Rows from block 5 of the encoder of a small spectrogram VQ-VAE, named by matrix and row number. Rows with one number belong to one neuron. Each number is 500 + 50 x the weight over its row's rms, rounded and kept within 0 to 999. All counts start at 0. Numbers have three digits each. After the name is the row's rms in percent of the matrix's.
After each neuron's rows are labels from the 100 clips, of 14976, where the neuron reaches its highest value: "responds to" is what is common among them. Only what is clearly more common there than usual is listed. The data: synthesised sound scenes: up to three everyday sounds over a background.
# fc1: MLP up (encoder.blocks.5.mlp.fc1.weight, 480x160), inputs 0-53
# fc2: MLP down (encoder.blocks.5.mlp.fc2.weight, 160x480, transposed), outputs 0-53

fc1.68 092:479431445429514434452421523468571560437468459573449487566478561603400455497596557468553488490599498481469500457536503418446419574561551447537542519542519600399506
fc2.68 063:499445449487484424504550588458419466504448578465500465500514488515479417515453466494548474524392499527521546449467558543388520550595613438543467512513535456565492
responds to: phone ringing; first sound: phone ringing

fc1.63 088:521456435422450504468471434495554536528436470509562511581568444481546562528434433558472506495484554551537497588470490528482531469470487443579557448480406471508499
fc2.63 056:489567473484421484464500459465500503537474509528534475467498600439496501471455464494468495555516567571452582454511517569564443541498484500462473439448505444453514
responds to: applause

fc1.404 142:520456427515360476552423418517509527550524529492455596481493555582589460468471627530575521498464540487464573518423529543499566417569541488524541550527461523510501
fc2.404 232:483472421541395500476397407580573515519506495531423612490500512616578479467375621488574581477494582493539491522478463560533559445533501442530580510519422565552504
responds to: coin spinning; first sound: coin spinning

fc1.35 165:542500413449541497479485466560516508508441439543508595547475537558553460526496549532478418636560380477482420502525491515487470556520475526526571450488417476455466
fc2.35 232:469504489497439538435417437537497577492497509548470608472415576570518442541488626479495587507612521490420446562515487529613470517500475562488588524498471475495485
responds to: fly buzzing

fc1.105 082:535483450489541547572489517494491569482456436512504501464603524592456453553412592441557474455540466439489575504550518563545441488455449561472506492508495608523465
fc2.105 019:454419448452484498396433480537395378553580521548529600439430494418473560548536613459478537539507632474460464505512457525520501518602518486565617622466502489498499
responds to: engine

fc1.261 087:459424543427448564493445536569578534422525523441482506441452513498463445562481538544538497534528529571578449548438442526444580502514426543508450496479384611475452
fc2.261 043:498515470443520503486585556519405489533417502571498426569560512512489405465464456529548436540510445458472577472483575593477501546564499475529437493480562464543487
responds to: engine

fc1.268 085:420447478490478475598465414573502597496436549546558576460495448520409536480482512561516574477466454540482417479458486527427511521542499575512487549534454493535455
fc2.268 037:512475514537526449553558603452503458545466537446477411536573434451534542489517406503489448464355524522594541455465499499378544486512565392535446529542552460528453
responds to: fire crackling

fc1.361 088:468536451544540567546468530526567551482489412562538448526484521569459453433565568465578530553503430443516465527526458520460486414567459442571560528568505540492536
fc2.361 037:549553565505571553492493509533522507484507442579428465515551425465571576516528536541458480462537517427551511502471365506540491362480434488517529550489561478424521
responds to: clipping; text has "clipped"

fc1.27 100:477425459422503532459512479488450450438548489462487535583465524577456530534569566571417448610495541448429432581571502530517455493514478540466557424514403483501502
fc2.27 081:571530524511454505484547458453490501567483461562495479476550492445567506499499473508482479494576519492487608445521504588528445481521496493496509496442569448488514
responds to: rumble; mains hum

fc1.465 095:547537469446567471546488574455473536463432562455556563468500422577485558445532499535600568418551478548471502539458497500451462508494468532553443428517452491470483
fc2.465 064:530516485493432476392478374534485486523622422551534582396489515472492547473531545468500498475523573534509482503568478517587405482531492571482597512531504565425529
responds to: engine; creak; first sound: creak; frog croaking

fc1.201 089:559456437476500463560469472440435413543474576571571577514486493454582473548495609421454510470543478472507563563536487449459465546458477458593551433453525514419434
fc2.201 056:521477425513528460526616545472482493503496543512567410515562485398444550503544369478512412533451462492498580431526574517405496567505504475501407464477555461472478
responds to: typing

fc1.382 086:561463414572552471513462491469465438417528500537461507505487453527505510444417462424521439573502512563492544515452514532512439550420452551416541477541489611504438
fc2.382 027:525551537532512519558465511491532421494555500501581403484565491361488648522519455543432491489467553508566545417482452429486496485420444470477438452491525487450526
responds to: clipping; text has "clipped"

fc1.126 088:451408419499442404554478473510479423533402402454418518456518447463448550572492519500449537493452417501507505527531509525516479524551462542581498444525522604502476
fc2.126 063:487454470489451436428526549442422509554497567480497554441450542491469420546481518468515499538473528554463510509533578560465461578609609526508539533479527428521481
responds to: engine

fc1.152 106:448412474523470464527526570550441513551431499475545550612555495436527503544469429446478421569478513421425440513521450458444438527492554426549432418550449493397461
fc2.152 105:481529532557498514464413434528570521509569445515474566474485466496552557485482575514467588445497613521533416579519398478578509435490475522465568572524455561486522
responds to: phone ringing

fc1.313 099:503474527503545532498432517532592544436493428441526557522557414476448538475483533513460474464431541440506472498548459547501460539516422414490555489593446551454554
fc2.313 075:494542581484567526534458472540519520478493454446435448501533465524534562482525492550469495421453488541583435508454484404537514421439504510509490532596522562506504
responds to: clipping; text has "clipped"

fc1.177 083:433468516421436432476554525551481437549573506504534547529421530588531553511578498503465581605553437451485462445532532546519491556570433485559457443477402585475432
fc2.177 028:546534574475516490532403468500540527459548469450441524468534413508586566500466602562487549444464599529586444517437335463528503371484525449484567541535457515439542
responds to: fly buzzing

fc1.271 082:513446491553520474516493380540501583454421468494444536596552474460518445524477494528471605447580505460480536470489543567500443463558583577453518510437439512396423
fc2.271 041:509527494512456489519527448481568413606466484545515403512585534369526605454485389507457446501460566565523618417492524559530496532433442408533421450501533486511495
responds to: background: none; siren

fc1.383 099:507428419506514444563573515486490477466475430480531505562490501621435389528556434452585454581500493502550535484540509499502463504502455428473542534493450501412473
fc2.383 097:542556606508583514555472532505539526510494440487436443539573378506584580485497513603503501444483507481587488516464431451490534387483489473485489571540559499520501
responds to: frog croaking; creak; first sound: frog croaking; background: engine

fc1.430 090:569519424422462525488449411531519472462496536420541474516536439548563437496473491432580516496431483533465466513484441512556547427429497511508524449433475583457450
fc2.430 047:488489458458515502497662508508472487545480501557562443559587516399467571474550386489534390503507427497474577486554564555485485568471463486477414439511584500464447
responds to: clipping; text has "clipped"; background: none

fc1.412 124:501537505422554426482507436510465574500392442433480569601527456541512485558561525573528530581547413539437396542576459520517427480549542436532538472493446474540445
fc2.412 115:530532550518517466462498399532540498507519431530504497491529490424530648480507517517486492438495603568548520508508407509601484490405488489540483513562496555532490
responds to: clock ticking

fc1.192 093:580444486422435465542553523562523466462557431435473599584541502566465531508459519404539532531544497424515418498456493534554538530574472443435497555536537584387524
fc2.192 060:483466532473551426519551627427431474523473574381520449504497495496469482565508445514489455507373477580514509472467536461398504547527628469523462530541543416538480
responds to: frog croaking; phone ringing

fc1.461 155:553431535398510438497535465470429533462544494497545547498463434554457514557513604617501514566511441492520430492510382532429441455547555464561510435568429557472515
fc2.461 216:519534492482517561460528457539464539540470442629469513520508497492555461488510503497504503501630455416439523512520530574573458480519427545476524510464553488505484
responds to: rumble; fire crackling

fc1.13 086:547443418475507533437565464548426563415465471462514480466464566590513583448546528535516586521576395537481434515467498446503436549463425520525588429496409584428454
fc2.13 028:475484440525499520481563412581489494498514482549570572527486543473446526474531491435535476500599481481411501563535508495534474555427425530470482436527435615495456
responds to: background: none; clipping; text has "clipped"

fc1.89 167:515412425439465506518536406590546482457528489529520541577523484614518511503510551488560465511501520548549481531482385520467516520462472430579499448511422497465477
fc2.89 267:494484522494468584498531548515456497493447541600450449523501484471503452560572473513457487524597458406431546474493543525528490508538464521540505549436615424514489
responds to: clipping; text has "clipped"

fc1.106 089:525517461415563427465440450586519466552576493470554511526426559535563565477477518471541458535553557395427488433486469446522517457500471458593556502427424564471577
fc2.106 027:442474465499441551525510519580487527560374486553368513607514499634555436411465549512499532490481549459461458588439465575520528463547451464498518544490494520576458
responds to: phone ringing; first sound: phone ringing

fc1.345 084:535558446568404453525500405535490527435548460514481535479447521580476482550562575445423510468462507421440493440458401444534524427505514463434537483538516519474541
fc2.345 022:496479514422574441461474572542408505568465518524446492448541418557529415469470540518533475512398555546567467532453520544461494453622608444573475618565554462567488
responds to: laser zap; coin spinning

fc1.130 085:536466529503426537607425538556567477456568434482504497536523468523491466427554550508537585486515465414483507448437520493556453554489436547496437532449392603440523
fc2.130 039:417431427474555525491558576566446479517473554536501471551494495492424460525519469483522469536473447421476467517473587513436560571554500485542461535520526513536449
responds to: phone ringing; first sound: phone ringing

fc1.99 087:443463402483469514457525552534585539460519551481554457589439524520452556478566441417526515512487482388506476448555477453413470489490458473580436545437398508462548
fc2.99 025:456470447430534499417583526544380512574467531592495514508482534485501400521533486476523452504558465484407489546551624560525448611599520536543487542514545484567458
responds to: engine

fc1.235 094:486494478443434470509525474503533555486503525406495455599538480568417480550478508412475455476467434482536455540451560472465448554480497431507571425513399509459517
fc2.235 063:390447449491498501504513566531491516513462585467539525550449570510444481542512493474502515513443483510443454538478578472466526628481500492521462513549467505549450
responds to: phone ringing; first sound: phone ringing

fc1.133 090:561398530578424548506461427534458571559501549568482466452549557563537499522529496398438517528533416528561569554459480529451552469461542581549608433559508500445567
fc2.133 036:451457421549448542404482462588515479535538533632467581467480513470542523472487538432516536494522613458491453582560439572550526490562433487529532520477456561487484
responds to: coin spinning

fc1.92 095:488459477477503543530491457496447541420467531549514583437583429461545577557589572435553401590547462440527501467555464569487564472470441554581489434524528534457582
fc2.92 073:483521463501484503537545471498577517510528524516602441512541525368441610494552390483450422489457531533493562445508532472505503571423423458528401447493497499433509
responds to: coin spinning; typing

fc1.297 147:475533471471482470614451449537498506497438511459496515516561481582569440467461481511459517520517476516478465538460492532460526435438533488522447489486346495429461
fc2.297 197:448469503419635538491545511576443566508468483510460506599497489579511464480503550538542482466520399459466433572473544477514526535484461502529485544549483562579452
responds to: laser zap; siren; first sound: laser zap; first sound: siren

fc1.116 095:624469440434503494582515477507552459565495499436454532446516513421500510600478505444526470496513522490453467447538486510453496464566464540430549416449485565361474
fc2.116 093:556456427509481491489573430509541469498590481588537479446573456398498609474565399431510398488491531480552550453587477513472488489512443478536481450474516536432527
responds to: coin spinning; first sound: coin spinning

fc1.291 082:521431380423425514602490546420553524537442535444460474491474441438453464426522514420501474559522497471534472549535416530492464523530526460495537470476488556423484
fc2.291 058:538491439497481494508550399488545467484595473547587497457545493394477636501577430444481420492509540502503531478572478495507427497465436532480508443465485522385529
responds to: coin spinning; first sound: coin spinning

fc1.141 112:475431422488576449468565496465460451485381461557494542620587459575425551516568524546480499577600450525467529502544516520415497462477545419590528458460466516520565
fc2.141 098:479502488490449416447496437458478502505521492460582556468446602476449514521512507472466531536492528620441494522525510527545417584476558554457517465522455494471509
responds to: clock ticking

fc1.429 149:529418521421517493472575374486484536399499427493527526558524463603420535476540534541426493614497470486485511548545383482532529551490541502567511424564430592509498
fc2.429 206:521558537506451508496488488498501551566422472547434471521541507495564463510495517532478525528541474508494565485485531568559470467509505511478515524491581443507484
responds to: clipping; text has "clipped"; mains hum; rumble

fc1.53 093:466408467418531554455549547508593552469476512534494620543486433618416509522594545487450504585457562438592468529567545445467439481518463468534521557591460542449509
fc2.53 065:479422428471532468458592582522390458477461544540499469548533514509464410502509441470574459531467434446510510502518560555394514592582568490534467496520547503564473
responds to: applause

fc1.120 085:509531542429570449437558446516538473487537437481560453596476423573474507457535581490521576457553555465514446448465546513563462575498503525432573502436389465486581
fc2.120 036:477431458503532511457562470581481479491560483560536552478521497487465538481581472452534467443478498475510419543565542466462491544530482537518498518579503617503484
responds to: phone ringing; creak; first sound: phone ringing; first sound: creak

fc1.93 157:599500506468486539634470418511529459519463523460449499530517435485509537494496515536461513572545486469472519461431465502419522442508518486503510442434478482521566
fc2.93 296:508481453501508450444554451502473475497627479509614526447517539434379565492566448432497473475479498535515480480579546473496427568497501560494506485551496555423490
responds to: applause

fc1.243 128:516500461530534484508414417489487575547465429483492563478545531517551432503480601524596493497570414461494512568475523526486508413566484486466564440451464486441524
fc2.243 163:520435473486467476423559516513402520541480550590465532490512509472532407525486512482550496514545488479463547500518565599507451559610529504569535568490575445561478
responds to: background: none

fc1.230 100:580491512440554433560589474487509506489533434455455528559499538521424536527575511495494489561569498505487552443602428557520464464472449441534547439434495510448493
fc2.230 084:496521487495406427486494456433497488513488508441574516476480611479449511510463511497461522562457545626456549494500494539515426544485543511440499427483461469478512
responds to: clock ticking

fc1.356 079:564508551498576439576456474497590534437513449434544553554474425444523431508434470459476499445434426469532512456547462482514422420560481534424540571474446465581539
fc2.356 017:520544507563439445480425390459549502498562473451558547411482568472487573506508525481446530483470585619502498459514467468537423523453514520470524471544460498458524
responds to: background: none

fc1.64 086:456474478497476462590478442507479453537518500485570494587561562580509509556431537479582586536574530434466487475555552549414505528516464535561477450564509565421583
fc2.64 038:404468456443483504454491533562456578520461546508480562530466569590481408498463567480538520533457516507467430608503518512496533575563535499490510513555442553559437
responds to: phone ringing; first sound: phone ringing

fc1.161 088:438569528480485421582495447588560533570507458489460577592511469467470488430417489433499552462519541419491464501524442503531574526491535486427556523476486542403545
fc2.161 029:488544504537462530508487453433547464518513538504586474466459578365490613543535460490382463528522569535427550441495483490545460527423434486474447455403504423441495
responds to: phone ringing; first sound: phone ringing

fc1.339 081:520429414512498560530509543555552556482550552540438607571493555563535532448552527539450585465589553557511558511583491436433444546511489488507509519500414584457535
fc2.339 023:482500513482451533470542511506490483620478499587484465522591514418523552512514488502510409433476622505513543492548521561508498531572473414554481517491556485524475
responds to: clipping; text has "clipped"

fc1.425 086:484412400440512467523531586457511498561532452439538563586531481495526560483561571483551436592524419556436445506562438468505506567528505569472537446450427571448448
fc2.425 038:584439475583529467484586466501501454530604478573499506440579401390544583505536409437527455408504536460573533455552503515429488481541500457577508543502537533513517
responds to: phone ringing; first sound: phone ringing; engine

fc1.344 111:525523405467542500520454551534528606498445555478536469492440457521525393484488534433518547483502435539432484477467440540401537448480463445474566416501385514440467
fc2.344 090:429492498540426495542523520553560514538394525498412459595561489517527518449522462484484474461360560527538497533492507476492545487466467416548446520577490544560455
responds to: creak; first sound: creak

fc1.388 084:528389455453527479524513430550554522439552565464577580517583398590514556513506488561514579529564458555446457440540466585488420571457482473533435412424558538442527
fc2.388 034:505480487506442422480503442450501451507528499424565546450491598498475529484464509479494513493426573641494493485517489503489421544484557495470498437545439527505532
responds to: clock ticking

fc1.327 092:442440439420535544587565512558512472527478498465539525463464568457461556411448526414518566481502473485566477476489546519528530536431442535507506476508468539566421
fc2.327 046:444477443443440524404482500508400544556535540540545587470453554515427454530526586464515499532531580481411458544543547551532489548615512511465562552420488481473495
responds to: engine

fc1.341 123:507527430465593534531573540557431477450504507410494460536477592531409425521470562503523504526520401494499476475491558488507487592501515432459520446437510519565495
fc2.341 171:503544566531514507487417449521566549523532423479437536486506457528591562482465581555491567435500589528543438572495391481566510390476502503466565564542479540505506
responds to: engine

fc1.180 083:429454532448507530595561496585558482520559444524449622496497537473478530450525571403506503594501487424532507511479519466446470440441583488504491502522412470549417
fc2.180 034:479426454483438492409527483525429423598525503610518483452533542358477559518554467456463471553499592508478525460545597598529438600592506474545555566486607462500459
responds to: footsteps; first sound: footsteps

fc1.289 109:580433475552503440465417428482504445454541520459443590504428526474424539526477562537465603524545441500485508547491476439456514435461445487482511458541449557560555
fc2.289 092:508539528474480487407559450512466494570518450570487486464529527432568549460524460504486424419499579573507551506560496566600426476521482517520495500521552512518512
responds to: background: none

fc1.21 108:485470464556522530473477461512447462546452483441557528476551526457569498429562588555464461545557532489521544515521406505562513483531513553435575416567400504504486
fc2.21 119:509515518512536531535497484533592488473508492531497428517562445448509619471521421545483447442444552495572504448485442451511583445445420422546422502524515548496528
responds to: background: none; siren

fc1.380 105:527419432505494437490539463446540544539474548438484612446522489609509420585552617454585564578601485507471497510572393590512511463579473497505530538514446576489475
fc2.380 094:504482484560481477407499393524541469519593443557501538417518479419541608480558479430479460412465612541554461535574459502551488476499490488531506519529485578464524
responds to: typing

fc1.272 113:463456441404474501418463506468451507438455456496473514500476447562459379557565556528494435555541504472457435489567523520497435494566505537526601541537439486474444
fc2.272 127:497432477485500417528527609441460497498481597404495507511491493534469456555466490490533488510399469541524503480461550491372531549550630448539490515536494455542485
responds to: frog croaking

fc1.191 088:480556481438557471488527530544455587543498554521479503533520475578486422487561462525508497509517386561441529482558521476423519465522458475463447398439444581535528
fc2.191 053:436437466482468478502468530477484491455514567387544538495415593532425480529469508475500533525414537574456435520467540457456503593485564500491495472535442506531482
responds to: frog croaking; first sound: frog croaking; typing

fc1.158 088:502530552535424548505443451520498457474440424545498505584562518478474497457449536513474532468469433417518497589585474527437505470459521424577457471457424441449551
fc2.158 022:507475445578471509459533462523514422486572553583473496419523463399487582430490443461480437455485622488528541448525409513520527425554478470516522517459480528464538
responds to: muffled (low-pass); engine

fc1.110 082:452449546418465527551424469450466579494434507470548455464467459464543458467453551515482424463525400483549451493453406507411479486549419479512523498521508540485407
fc2.110 024:524511613489539481532436534457480461527515463431442483444504444564534491528515539565465554471452550524533445510414492468473489412532607452500545614527524461539544
responds to: fly buzzing; first sound: fly buzzing; mooing; first sound: mooing